config = dict(
    train_examples=52083,
    time_shift_ms=50,
    input='log_mel',
    encoder_stem='deep',
    encoder_avg_pool_shortcut=False,
    decoder_width=192,
    decoder_head_dim=16,
    decoder_fused_qkv=True,
    precondition_frequency=20,
    max_precond_dim=1536,
)
Rows from block 4 of the text decoder, named by matrix and row number. Rows with one number belong to one attention dimension. Each number is 128 + 32 x the weight over its row's rms, rounded and kept within 0 to 255. All counts start at 0. Numbers have three digits each. After the name is the row's rms in percent of the matrix's.
# q: attention query, key and value (stacked) (decoder.blocks.4.attn.qkv.weight, 576x192, the q third), inputs 144-191
# k: attention query, key and value (stacked) (decoder.blocks.4.attn.qkv.weight, 576x192, the k third), inputs 144-191
q.35 104:162105142136180118126130064167124141084066161098144106117075105177130103124133095190165053145176133127138148141120125091130093129128129126176148
q.36 108:149084155152152119121058139100142115129123122152124152209098053139088147177094106095130113177182165102094139108070116077098189101076127152159100
q.37 106:091119139124122109145138173166120138087152185214125121156105123158113116100112155165139100097101150179207111118167146132168094074126098103123122
q.38 094:176103089115141141135152128157119142122139077105133143181136103134116122100128153178125080126101126158150094056095040130133139123121064108101155
q.39 095:178161167122127128147144130155091154116167165103099173098110127122119144106117121156116157120147157114141156187124128124151099164147133083148116
q.40 105:162160095118116138154176079187096147119162163076107077125105133143099112152132100104129114141177141130086114149083126150111140159110149134143143
q.41 099:158069100134205124180124151126171143151128089109075094085137137204166128111146106150176119145108131133138147108107123131142155122094182114138158
q.42 114:186175074111157115139144084106097112163154169163124113132104143153099074152153112082152142149145186120105103138106166126138136100124168130122164
q.43 090:136159101112126135141124153109159104130052076157203177165178170047135133128091141098147109119089117087154143142110153089099130156185123123102117
q.44 107:133080163171103103106096097142132212081122103110083141159191125107100095136132179116105124101080111107122134136133163106143091180097182120151193
q.45 104:087120106109104191081193154128149063140172135164169154144117152170138091097167090166152157121110109122102144170179122211143171127117185129143108
q.46 103:080131094173085105086146148117152103179113042093098134127147165198102110152117165139125115087190157196156129121099089117119206066126119104082154
q.47 092:169142134066158113159126084155143142175154118152134149138054154059148122187096134127092091143143113131143084141126137123143149107132146127153096
q.48 104:144042134149142093114164113120105106120081115126175170077149117128097154128117173154106061128077136153180179124111156166152159090145100149135133
q.49 098:115150092106101059097115152154088067115155100140109089143147184081116136148128144049166145098113139116142093127147175120113170070131109173138096
q.50 102:112139130103156122161173093133195117137138099124127188130184129105123111126128125182151113129084177121118111134137118170124131141125164106154129
q.51 098:152153185139111113128092149087107120112089195126100180076128144189117183168158101066139089114155104215065119155144055080149119132216117076165143
q.52 100:109175145158124155084173133140124117123137210081074133142104146090167073135088144135132121176099139134184123143179118166120127111114110098140133
q.53 116:185162137120108153148086064090126111122095101052136139164116187150103131138078125102131178156113229144112073097167135102133110057108112144077149
q.54 093:129182117092142150147129132133120159135074099090134092145116116124193143130117083122131208138170101112147119132176133111080114181097168149103121
q.55 109:096105127180109121087089122107117139136131121110145114050095149180161115120135092152128122075134087162159137173076170177141156124130183145176169
q.56 090:126122142162132188165113107174075071175159116151086150119098165164161129178110179189102033112062112136154143136123122089116124101099142104091127
q.57 102:112127142179176162098163101152130092078170097115093140119114102106148093146179186123170145100136105120085143107155135179106158164125108129132078
q.58 097:155151093179166140121124094166117079159142167129146089157146122167151159069105053110129132135125143123122078096143083156073132078127087194090084
q.59 099:116186162079124154115111180100093159163118100148108107124164063126181145124151173133086104137238133068105117114154101125093146147047187082140162
q.60 109:164187138081106077167196116136115151144161161099106107175116191142131151128062164095086116131144098089151147216131168186122137150103134121123164
q.61 098:140093089162189141127085101105089118082194097172132142165160089141110098154156137171155159023132157139121137088090116128118107154078155147134068
q.62 116:048127093162087124101130190148117182145117127148151073122119130125123121084128162070156183146171140160122108079120129120086134142097112122136090
q.63 104:116109111112118121120089141131138148192105148118233114109116156129133171128119077111101134116165123145159137140135099096105114176129123166139153
q.64 099:143153149154074101188174118106167075075165103133124107176083132158164123136167124165152128108115082142131124108109112171126175109174129046159163
q.65 103:158128089137170093188125110155050138175152155131100146140118192125099126180133143091143124120098140111183126162166110155079078149092134169146163
q.66 099:081099139096122191190150148129099061092112133140106185101180217157059117160155180117178168132114108105142097112147130112174166120124116093102073
q.67 106:141133118103132135123147118051083100138105136144103136159093086135104117122177130145105158119120171127037138102083060097118142158089165163149113
q.68 104:107180074131100120148087154082077182125099170150103116191132132107149097103164108136175104116119161161107120181089130107143120147100142129085075
q.69 095:150143123172130110174136188122080128177117164111142156107092054201099091145094138169135132081085170124152108131194077150130089088158106070152114
q.70 098:108135114136120093166124076090221133144059150053154138146124126160162146153138113103161046138119123162132151071104027080098127157091109113123128
q.71 096:129163126066197143180092149124125168173120092123155088160114105105116129150087172156117098083147080079183088115153137163055143141148121058129128
q.72 124:184083156075143082109146085123079094110108110062136211113135162141130137160180201154108158145163179115149112151149097115127132154116127140140084
q.73 104:157111116113076216158100139118138123145125124109149144105131092094129153100140076166121124073094082159163083186086068104104102134169125136146151
q.74 097:124118172161084063119097117114146173099168105134079112172148115139172105123099155138103195136110139132054099143106163127112075159181188152129137
q.75 101:167175129166106166111139098085123105137165092099174119127134168161163137112082071130153078116142121138154172130108072128081129113098109148120143
q.76 104:082131108123074132118149060166166140109085054148125084090184132135193122103106149100119107155118087142142140131163195156139120092187123078112110
q.77 098:091152086103184179096135029134161163120100107121114103097135155111084136148081090111163161126154156145091097158085110105107128071095091179137122
q.78 100:154195113103100171082156089130090148116162174089101096143171106088081124135080167121130115133179151143137163146101115114176166056105155159121126
q.79 105:130150121139139101118075097139197116152115112135114122124121128068175097148102080102183110126198135137164126168118107152067167101101133102145128
q.80 098:195128134110109149135058178158147130167116104131142146133139137064140132107038129110112151151169137167149111120089111121107068115081168125065113
q.81 091:166149072145154166111160106095120136109120143138162164074104199068143147085125094114130137091056133158129171166202078134097114114123106137172118
q.82 091:141182148057109175128132102015093148122169107106172131078082163141068135127147149133124151075130152110166152133110157098131101115100117091152153
q.83 084:101098086164176067165129135132136109093145112105122110118128112144096200088108082101109107075100105174119117114123075190083069108125098119112162
q.84 091:220194136094148131126141152094086129121137172137088125158087174151101106182144087143127125143098100164152097211127138124130139116119086158102110
q.85 093:124090079131187086112164114117159085125101051125105098132154141093139127107153095100127126099126179099142143098146118151122125126135110089086092
q.86 091:107162106030114153109107194082110146115153062183089122140156166123126141121119111152128090083124086098173115147128115125156151135152100177102091
q.87 098:110176120143151098155138142108134112138149107155127105148113140172070099124173110171166096169096134176102122084131120132129140113140135161105169
q.88 100:096067187145140144134136089101132152139118148136184171138095138155115115105141108137170153169119139148105124152149189097115166210104166144110121
q.89 090:160119176124198122127117149105099160151098174151087091153092125135180142096119188132136096085152145117040119118096169156141138120172117132128110
q.90 099:178145163094164142127122144194135086117114085138199111143080105120091086152112107176098102114167194132144156134113117124131087160080167115118150
q.91 094:117124121116135134134198138093130163130165156155138110094100147137112100165135106215070104118146134184115107124110129114123169130087134200089119
q.92 098:080115215171155154147187151171106116146165113163151106132090129095172117132118168116085092166158159128120148188166135153113187132089098111087102
q.93 112:124124130107131135134106112144158130138124155140167125085121136203107196123159130143079139201151120143054084185098163109122119102110112143104091
q.94 104:163119104117157174151092100119129143097222103193202198151106099130162126121115166141123087114089140158144095163134181104150113150134123133128154
q.95 105:116120139106121130129197216126141154133122142156132162135129122108128083168135162109112125169107127162125119090142138116172147123092114160092086
q.96 102:153106093125187064107134156095163183087145144124064116080082083132139157177107165099108150115113156151151162127162112165093155079120137132135086
q.97 104:088108117133147076147113130086100113178163141147105173077164141128144155153162131116106071160123102113071134114096169169150099120139098093121134
q.98 089:154195140156076162151148114154120145150147148116118231139143127095075172139107148119114146071110188152126129155099187105096110166116108089144150
q.99 098:120222092133096109144117142075099113130146119099126105123137095146157178137125160113147202147171105179165163107134136176165150158119151087110114
q.100 105:129138109209142169171184174083107096080141098142141089083159095120150137071089130123122132125122174127114094159101097137155118122149141113166148
q.101 100:195077095111098151135121134115127131054170105119094126130086111093117123088088140146108169119169151134106194119158140183070047173098142123141112
q.102 096:142137102104073166102169162098104066113115088134179076128151104087111145143120137144078153113155118123145132113129091147083120118160079131094115
q.103 089:082103121147164116131101128159160155111136148110081076137083154120154057120147082126074114101138139129111133090140106174097099148114116117129143
q.104 111:101092098119104163183096105104118160102206116153080116104109075114152097070148148113151126122098201106154109155151139162131098127133132174128115
q.105 088:125100155091189126124126101147125097153136204159128109164156121116146094187128133171171119080110120109145179103106106141114124103093025104080107
q.106 105:167094132056135161148116099201155147087105126111171105186115132145114127183146123107129118197105117101112080121120134153120088111104165162121133
q.107 106:033123191095090124098101110133100141115143132137146094154125100090124155147111121171125146109125095139110128077119143155083141160128159119117077
q.108 109:104153191100096167115089144101160170163163134126132184113130128106163173109160187176095114175098114157144139166203186084140160157134094035166137
q.109 097:058115118137154086122121171193131082107108112112110141158098137071161121066170118211111142184135151122102145171162105135104092086104162117146153
q.110 111:137130197176101076161121207107083144128166154124070202097099128213123111091145112127145140131091163124102088179117137113158158086145150152127094
q.111 106:143100170110106097172133113106163124123131116165054139180161098092163187142120162172121107088137081112132079178091122109179149188130082134145139
q.112 105:160138203055103148109143119058109137129123075138158181171103104124111141155118123107117115155102110099119154128142108032036145172167092105118159
q.113 098:139078142186078111103126105186158107126163128050097079071122108143150181159127087156145169090167127069120114170113171132159112091121100154122074
q.114 099:177174123150094139142063182091129110183193164124143130114099085073064137114100103074112155162090076108122101132160207177073071128203133135122154
q.115 087:134190097119163124114111151134117094134153182141129158092131079120125149132105121152185152135059093092166160094199052038096134183160122126095140
q.116 107:099102122150129102090189100120125158121104070155125185135074118122117152167131166143164164162156136097107178124135087130121202148159169125155177
q.117 103:107126173123106148113131136118092106127109128174180153117138088092125080144105075116162070084070011126123112156136123058142085132104125112071163
q.118 095:112140113103163163086152138186138131146115138094159063137168200118179133158135120145143101121158155107158051158102136123151152158091137103076183
q.119 111:191150088124143089131140099112167144152136200089123163145091104100103162151118154123092130112087138168173107089125188170139127128171168075135187
q.120 099:140131144175163160078128104095101126115134144145151141053106082160132150170122170123101115101088115112111145134132111062111122119128131171088091
q.121 095:105112054160128099162141093143112118208176141125147139140084115102140122143095164116163079190130119116082150099136138137150171155099155156129125
q.122 105:144152085041102138159108139129155095146145134103116141164122109174122104143163147138078147087111191073140136151176176143159120139082083044138153
q.123 086:222108145171122150113207099161179112079154101150182162149100107188136120101102144101070156088134156161124179119155153083082161155101128060096159
q.124 087:184144103133103090116181122126112149158092094086122184106085118146138147213099100118111136109078144121096088097093173116074092148096142210089137
q.125 106:086178173157107138061161179120108133175168143145087135167152097086212116111105118113109154145103172095102096104134130102069149176116095177127152
q.126 095:106178154132124121134108097070076115182165149168148147174110115140042147117104146131128099141097136129086166129145123058091119100158100136097158
q.127 105:117111121161157133124137105090152142144100092113139158087096103112177123138118104051245120095107176145110085166122089119141135133096103156080151
q.128 096:053094175116077148105146069122087157173134128109124127142166161117154154120157079155083104117155165110108140107088140136160056092139107107140165
q.129 095:100159118110103171164154091064104085097051113143085147126131094135109111055159140143149107105142075150098142110136168141157118103148122177115125
q.130 096:120113107119088131051156149111113061092086125089139142138074070120097121148176118115102187113089103140179159110151087112141200137143189118163070
q.131 103:073104103173071118141124122158114111087151133161128139124146126113091132180163083124080096073103147131149147103111211092122125150063163134169084
q.132 100:116202057170165070187144156125143087115149139127058075154071126110124161099173175130117086105098098144105185084184202141145141134107142119111073
q.133 110:110181109120046100176129103120105148138104148166156161081117176183126220163136136090137162129202130191135136158115136170093153145150117140082098
q.134 102:130128116104127110125155071092126170119090188123159148100133118138114092162107145125122111148121191115138141097127150113141068111189114100154163
q.135 094:163128158140197127113121142132104139074137134119135127161155117177114151124132097164130123114137150201203121185127030101112112151128084067146055
q.136 095:135131126106118106148185067171137096155108159101112082158179115146127076152111075149167138124123119151141160094105105056151106098148180132095125
q.137 102:124135186153099122136173058152135074153099088114070089091172144188205108108121150120083122108101134073058086140096081119122119052161103129140128
q.138 103:094111122084214092126157145130104109113141105134158072130069170103124163113178150152123081095103169145154110146124070134180162101077141184139180
q.139 097:119120171101225058233165107120177083101125133158131097153132130196044071138155144068081116129126127132132076107138151129144066151137157163077148
q.140 091:076146084126134143125185127165153119165072069239131072129135148138195103111163077128121112177104089199099125113062127175093151124158112111140109
q.141 092:136133081130167103175102138117160147116120142135132172162124092145170133132120159115132122115153176155131136143136122097154127142160167168133088
q.142 097:163153143037150184132177154134133159134108153154127173080076147109100124143150163101106178081096142110143118122096171142082131075114113110148173
q.143 090:174116151139135110110101010093122150104194126105073138159138174166143153152168080142158147118122129167108148150118145131122106177154180115129111
q.144 113:116100162111147120144119158118166128088099129166107158091143082095109159191112147099146146134192105161127085135096134177134132107098122063086140
q.145 100:160178138116188175098082124132111135102149098098120149123153102123162169121068184109130164147113049090055074080092094133110168130142163106139107
q.146 103:133189059163112164196122100145090127122129135136103112156071124164062130132125111106147127123179132107123130167102120152171125149117117149114168
q.147 096:138081093106138142114110126103100123120114120093067106189098114115050119143165168088139136154141111137107119202074194099160144213134090067188177
q.148 100:109112057103129182122134188130116150187090109138105127153099077090165110223121090149176105115094122137124086146096119138076182114097155105133170
q.149 100:136165098209097131137108075133135111135125179093135135141071144141140145150095111131157132157133110110097077129095179093072129113126122159108168
q.150 092:097083061111167176056110129131101138118107110157119156136135169103129127140127076129145098143088102106096169124117133201107126164181156168141097
q.151 103:141125174073112126097121195069163120133149097054167086157122094135153125131078157066089160114109137092147124124128136105158119153146127113130112
q.152 092:158130116171169139132122138159088111124122094134161091111127166144161109169179126132125160169093127109124081096114122146127121132088146108085099
q.153 113:122108195194172145137116189081141041124132097132121094116070138142072150148118147111164155168139141134134146182107116161091171129151119110113171
q.154 090:129101158138116049159091142077105120082129108117140138158130136132107141192099097136092097133157115129169163142111097094105109124116128113117112
q.155 098:100077182156162169134122148156172147155135139148103080111171137138233129065102146108102111126109101117090113109173114149126046140095131167096138
q.156 101:066160148120110165131123116189103143154151117114127103148094069103101093158132127153104061113142127088110141173135136140139038151137090135122100
q.157 102:164121042132122145124062166155113144098129110147104182188113088115200118164138110113032147109116175142158128087148152122161165115128149120177150
q.158 107:051090227145115133079132121171095106101076084150082124159145128131145179060139131100154166149167158171128130126086087110104156114121128122078091
k.35 099:152147111098147149122154095094158129103076175122145146117090135121133146150106110081162121158105096076118149180146159124066110157102091109172150
k.36 102:084121139193140166157143119192124137091132123146146130103162080104129174164116097085072143175127193121062117148114150114167118124162134126069140
k.37 099:128159109067157153159157071128098110186108192143114113147117100194097152149161122120100094138134082084063137129082150117117114119149113160098188
k.38 097:110116089141166161100189138108180165081154118067165105172164178085173136119133125143091175152165077085161122127122105133144127150151161104122107
k.39 105:184176167086124101134071042161149162124123192114133161105127094169092168102100142118114164075134145118112139127127175111119164130099090100059145
k.40 100:085139193190146101129143198135131094125173082090126142145145140181086151114130131138141116109138081176166123150114160208119126157087135149143136
k.41 088:103087144142144166118118129148091102146150138190155182098135118145130137137087114109168130128135146117144141067155087116091178142084168170180119
k.42 105:144122126169164085034131187145105050111097139133144138114110154159098111106114106125105125154094160143185121171142116150162139198099172169057066
k.43 091:126153074072059087143089113170131154104106115101120134092074112133116088183146149151155107098118162106136131086032223104145131121113083106060165
k.44 101:159155184154109130130149132173124146099158175114186156117149037133132131117149168104135130129122104147111159165117174126071104163079120076115121
k.45 092:091125120089127065173097104157132147152172190160147122098094131189151139119111151130142142150057143163068116135157130178154139091153161124152146
k.46 100:110123139154092093108085154162116164095063112085073138132178149117126162119152161131170119146083122134155143116162135096196192139145133148149078
k.47 089:135175141103134059099108147070169127091105143180143144192108118171069083022184110151170125155058071161116165210152089112152122135075091109115165
k.48 104:144174147064163086149094142154151100115152106120078092147138080102132115139104091097159113141095131117154126113047108164075152212129149111124149
k.49 093:135086122098183130109144153126112200134137082108187117085199190072164182112124133173127107144092125135144135138135149068127087100144118185174148
k.50 096:108117136081139138135097100108122131108101151114071086132141092088090168150101118093111124138141093182084115127136103119153155113163077172150179
k.51 096:129096134194133164098166114127104136143106113059154137120104114123126183080175110149140165079122084115175151137183143183167063092092140137115158
k.52 096:155113116192159076093113158126128156147113168169148117100085140114164120124151132110082186120148106160077149148131063113160197174146048123148109
k.53 114:103122166133126126127138199072133147153141103148095137120106080133151198177149089066149160088146131090164127150070121162138054132093058197102095
k.54 103:083120125143120100087164178140133149116088138143106153136121154045149151144132146086152126122126183099177152132101100138130127012152110067110065
k.55 116:198127190095148158100120095097149114166111121162143126144202076114127133088162100165147132113124151176132148151156057090126126108156051127103093
k.56 093:086084180091127143131178157117135118130160109176135179091108100132161096142143159133147134143132121136125103191123109124161145156135099133140204
k.57 099:092122150155183174122147113151134115113143181116176112141132090161043140138153087140121060154130187151130096141103128132116123101131062072141163
k.58 105:141165150188121127068134121140132130168163151136076161195087156142118105096122111131079099118103122211098097102166134120114153111092138114204130
k.59 099:171134136086023144140111141144149136108167117061134111061161178084142159128156091182177167093114103153104155112119104118092145165142158168116082
k.60 110:104105152154103110122107173177159112176146077170201178082105119139122191131124161093101126139099159125079116076165114091093164085127147144099163
k.61 101:105201163189172170109165081126128111119118147117133133127096205173134138124073168156140076151151115107121093175050155142165123022113107151119107
k.62 117:115140077184115166130092168108069147147188126103110133161099124104098152089191126157120159129148096170107124160181122092177059114131101130123101
k.63 108:032148057107096103084112146087178176141131119094115199195135112141166137114132153114126169099122149188146170159213130121134156119172135138104161
k.64 097:074125101132134185094102116130090111125103122075065133075203140162122101119105128123197102073129169098130077121152166133134162145074146121125175
k.65 104:158200057109165144192090104135110133141136161150152106101086171161120139135140132082164150117163115125125116113138150148105147122122125165135168
k.66 101:085151180106119135131057117109181126191089122094138078185094101120165168106126100145081146104127082133102079150138082192130103116112141160088102
k.67 101:102188120108065134110114086107101099157129149157137106127156139097148132126157119156124065099115134144190089133118140119181117111164124033136149
k.68 105:172140182118121110134157131133116127117135146149113105164127151104168111098134105097124104191149122124120166110107105167094148110074153080170121
k.69 098:137111143079140166113109113104170105116062115110140131132141174156148114192204152118128168140119110117127108151140163103139142142114116128136119
k.70 103:162184117152107134134141118111131109102178137157130126078160090165132126171139144125133128081124113145197119135129141129128162191130087098157192
k.71 096:120096090142132158136135131123125093153158123170109123107160137200145105128091111064109133133120132131049136145124084191108133145093141152116075
k.72 115:147118140127158104123075169144120114202135121167161106075092165134141157131165111153195245139116131140113123121126098125108141125112140120108163
k.73 101:175105081113138189186135107132069094151109184069113075094115132128157154089172190120129137131154174133141124205142088118127100142120162089175103
k.74 096:090116135116140085073147135086131160036159127079167072129102159130086159198132162172093099114141111158173163130115121126111182152134081097105133
k.75 098:146165150186185086208092120122128131178107217136083185177130141146171120135102128111151103093137114121144152103142133101126121137110178084096172
k.76 110:090149116117172165062121096116117137079080171149092127165137111177082087158108111100119093120116148089133174117121119124136139180127093117134160
k.77 096:191129179131090170169093131155170130135166058175152174148150149134089072160130171120115106094106151121099140111147140144143130108180132076055091
k.78 099:140142135114144185155162157120137159138086139168137130183106145185126121130073128133139093164129137255118157111086113144113147185134082138135167
k.79 109:166177142122101080155130140043181097090123145154075160165144153106100136123155174147086110119135136067175152136173102123054162174138172128171163
k.80 106:112141130171162105110187142123119172058139181082145169163094146076151185140096128134173136115150181160074151168122142131113184149135114108131171
k.81 081:120147102156146131116048131189149094076186138171086134151137155176136111090165076133082123118143101088143153072118158154153142120135134118145068
k.82 103:126155176129094125122111140156153083088149155150107148094120107114090109095156089126116115111145122092162114126112058168086130090096141073151117
k.83 093:187151108115134163079124167128142137118131136134147116099101180133149133189122076151123117116130103140077119070095183082141115129148142149102096
k.84 098:072171095137072174090093116114125145123149143107122150160149158176140186118084091072146117137122176118147145184149141160102067066107237151196141
k.85 096:115077184125152132063183075113136097151117112096174099104188084088173122095084146110106188087128159072107166171142169150126150098131139133111137
k.86 092:116184146220051112114149126093153158133100115129159128149148099121105136111080147114095124128150142182125045123156092143155151131069153138091109
k.87 092:070160084140124147149116105093180131108122203143125116108123146145104102111109130111110111154107091143074169105088161158102155211126146120168113
k.88 097:069110092076163156123117135108153073103129119124148111163093108151127119103139124125141107122172152174125112087169119124121113110128125078200099
k.89 096:130103077139194117094128137088185158115147173119140156123179085171107133074128109155159104134131120162157106144093096106104106147147131110082102
k.90 098:140171144129112130175165101109160180157172211071141111134155080178190105103071150112121112127149107134103153130121141070096146146088156163087085
k.91 091:142160112131108174134126098147140152066130165144101129154117094118166118139140150095145138154145157116148054121142163118122090118189132088165113
k.92 095:162101124112093133125136120138119142126117141088079084097103110122179111149192129187111056141141108137118122076146139100172143135108098087107089
k.93 114:149181101121102150160107105076103137173171118214155110141093159090181106151128094160158071155106126142146181117134115144144140128159155165187157
k.94 101:091105145166113132163161153113144094086136081185095120149109098148160102121113155112092102141127125140123127115164173157207168171156084100179095
k.95 102:183143116107165119166135118163154164071160126134140130096175144129131155148179076191084193146103124178110166160130110126091104110131102156120113
k.96 098:130162057198157126113213084098148129120177150168134172162150094101137149121145175151095108060095107107134167187187115136118106113157178114131117
k.97 103:134165156166144146161144121088130067100148094101085120051076189116090179115192141106137104154134091083106135157129131113149096103150106095120148
k.98 097:099175153168088115131129161109122126167122097087088222127120107161103086153123090106157095114156107135112133134136078130151115058114149051126112
k.99 096:141057143132105086085154119173147148180155099165145119128148144074136099148113132154144142147083133152075179104144199141117150164078072104104151
k.100 102:154154160106113075082123153134099097107106164116091153134134152161128119171135078088178144102129078104135143114131183145143167115098154102134143
k.101 100:104174094077162148128165143161128141124125113159155056173161128088139186169107089105158083094166140108132144141156099143218140083136140158102102
k.102 095:129079102214106093147122105152124130160167161157138067156076142143152098115108121127094081136180137077095125168092110136098108187076143099142127
k.103 091:181101164159143147106130102128115124139145138142103140156124068146101084151146103134094091082130177109164161138071128155171119160118110084169116
k.104 115:124098128114102119160147123111128174122108163100114156174070133136134149089083113082149101122129066100122150150132123151171152100169125178146172
k.105 096:102133179175117139166178108177116157132127154165138085120168148117128174148146165109130134165109143102116184088140070125089151139097157226116097
k.106 111:183100099074140131106104139122113177078122096117187084087098090165124161091096179149141122176117110181117206196111126148121096129140186118139106
k.107 108:135072117150110094147202148167138121200091129127148124155091127115077091125150069113094139173133131099068095120028123151079121136106144122178201
k.108 103:123121163113134121095163135107167103104100129109144137094130150073115161185090147104195119124116104082126135184112099104093164079129177144079139
k.109 096:149194158096162184109158156140106157128132122138112139156135134124121090132095040150147082193148131134178143159111104081163100167121108194119144
k.110 109:129074121101136120135107176121115192117133160105136140099138091146101100087102175106120152094179070132166145143152180091108118161154082164088164
k.111 098:092068090170182152143123136125161079121105081119134093129165152173063167141116124083080172136136163086179083106123119096148130129110106125098114
k.112 105:089124159131195153136172160097155093120150106159101119142131165110128215109154152157179135155097123122091134133100125112146159097103139165124119
k.113 103:168095157120133132130130172124102181161113158086095173159131121129151086106151112110060125165093205147133097169158145149122155196086138133107167
k.114 103:130116136097109153154139200153137086165057137078056152090152107124135124104137123154119100137117155127097114085143201078126133099085137100153148
k.115 090:142109145082104162104119224098116134164109113078069161141124114107132130119114127125133160117110094103101124129142148111168142138102108165122129
k.116 104:094131079168174059127096105134120160100113147201095085085136119154090164141181122080092119115132170162103113146095082092181096155144114138114101
k.117 102:107063095135199099177165143106142097140138138123083084162116086177126126094108147102066113199164118107141140123152100108141074093096140160121154
k.118 096:143104128126075128143132101154123079171109136176110169161162152190118118192164211095138203152117144128123140118122084183100143154102131174150073
k.119 107:141087113209123116069122123157194166171116151116130075093142099152164134114109121099097119092112146123147099159084148103096177071146134120116150
k.120 106:060117072149114100142083199133140107106136107168114190086088104083137167135130071152118090135128136130165061066128190130124120144105182128170152
k.121 096:102093109191112101093185059107107088111147097162158132034105133106128161092108164116146082113109105153132222160100088108138134152104107132136141
k.122 100:125162086118146151165139114153123089186109077130181156134137149151052129056121138103151107159077074134169165119124092188138150155124169167083155
k.123 091:174129173102119137123158094154140121154088122129113058115122140104108111054134148067072067112073121063148115189098113161112102111120149111146142
k.124 099:158137177158172142120178138132147098121152152155112042101112134111083107115144181091121116146090176145134107175129129159081114148117132073119165
k.125 115:187080108116081110123144139103133117082138121040130141139144147128105163138131141153189120146136136105167163127143168139120175175078122120136146
k.126 104:124117093138127072129170108062099074104145108151164157141106120060124147113155144158126071154175113115115125134064088186128125115100138163138160
k.127 106:168147197065139092179113135131110152071164100070111137122131172121164150159154121113126130057172111170122150177112140072133161175145103131066110
k.128 106:162078109077122173137162112089133090201122152137130135127125108130094155071099069052127067122178109133149139132091107127205139175090065155095115
k.129 097:161070094145120129168167085136114143093121161171105157129094155157154143185156106148106164141081147102117107102143068116086146093143110078121102
k.130 095:129163130163110137178099063177164172116102101096141115120125125115219095192074130143196096148179121107132148144128139110172126136173129129121123
k.131 101:094106112078112178136125091100114181127087089096143145123135166145147130190076093177154128123192156159057088184114124190123164138140122113104159
k.132 099:141134154109139128154119137107109132174140080068160119191106145140196087140150100110111123115077152091149070165150121182125236123127091077171137
k.133 108:101187130228136127090149130115083174106085126138115083143124156105111078118153113121091107114108202155114125119158145173126158129124175098162182
k.134 100:171107081128159115126134129117145176157181109138104143106127101116117113118151152121099125133201154101119110179142118123073151130135155150145105
k.135 098:158166126155125173104153141104122168147180174110098082146130132069165101107083184132165144146127120155081136139145129137132196122084111069185125
k.136 095:095128181172123124142057121165071114085140081152161115094157093175105095087089058083100120111140093147071117140154173148143207164176145154146082
k.137 103:123138128112160149156171148117098100182141057066091159128156135112126117189164082147164119130121149091121071090120112063104119113116137125114133
k.138 097:104063182067136122160123136122093124126133148162141144068139212183120136084090173107100176168162161103167115114138112128095149140124100164077094
k.139 093:127100095167118158136136089095180111208148115146182164130115119132122162133158099107094153118131168107059141178097143165059181123132174138110136
k.140 091:153116162097121156110151142126066158141112141099081151128104133187110071113164105140122124112111212160144083137129127130103167134161116144137158
k.141 094:154118131171171121143068173128104230137144127099067128113137100092166094079165148114181180086116186159141161060083169108078108091106134179140122
k.142 096:172155061166093174089122069168167058111036120126137136150094102161116084140133108105091160137154121141115172140093172133153121150086150091107164
k.143 091:109145153120142117197100111176126074105144125128104160167191179123173124075112162134146033162143109083087149101122151134128173075120110166120048
k.144 115:088146123140110127145090134156158120105126156091129144164118153092113197088159116099200136133130137097159108095164162148115204139075094158088143
k.145 101:149132101144121119108088147162075053137155099165094126098144173149109093106143086127189081062120134175081089162114116105162186126120143130138124
k.146 104:088166140145072148111063073142109131076124151095149152140138117094109159105101147105116156113138119180202129141102115182160154084159101060143107
k.147 101:145192112116096150097173078088184136115153128178152120144167107086083067101146131111132139157149109179111148120118101104141106160121119097086097
k.148 108:102134104165122191165121112106086103166133098152128092096085176168098121148119107080139083146133130077135176154143152164116129200154147075156186
k.149 099:131109084212112090101120153169136177114151130132176167112164135065117149113130116153109105115131118156099215157132080106154140136121133119149085
k.150 096:064088182136128097116145145167094106118094071102116099085100148126149142064151132112178133105193165178105133138068159170209155072113124087141165
k.151 103:154151076134183163137162172111212086128163169120151191090156133105048077078137133158151184143203145082136098168195081119151113170099139147123139
k.152 101:117125128159142075113145173147120113152144101155120105184176120147146127160049161095111069125164170118104089152101179122035119191128114103134187
k.153 121:139108107086111188166175132139073136111111171089153158112109131092162148090143120120110101055084114178179131183156134078155144106098108091114104
k.154 084:119105119160128140120133113141086138115115115134157084135152144136126082152120127130124138180097105148181127084142147137103185111090067144164137
k.155 098:085127117143166098097102151091088090183150104157146108163152115113119122110185115172127183076117135120186073149089113167155144137092093147112192
k.156 098:108144128122130151129169111121129169111065140130158118166081109087086182190167106152133072112096063105159128145101108139133123099168129080101154
k.157 107:152142118129099153120100115156144113095190124112061095143146110198125171100109102141131144123072093121077131122084163124135145066113128126154083
k.158 104:128057131129167129164152164102092142085087067039168176092100120115076154102109119130183179159166177176119110127084139164115150160102105135070111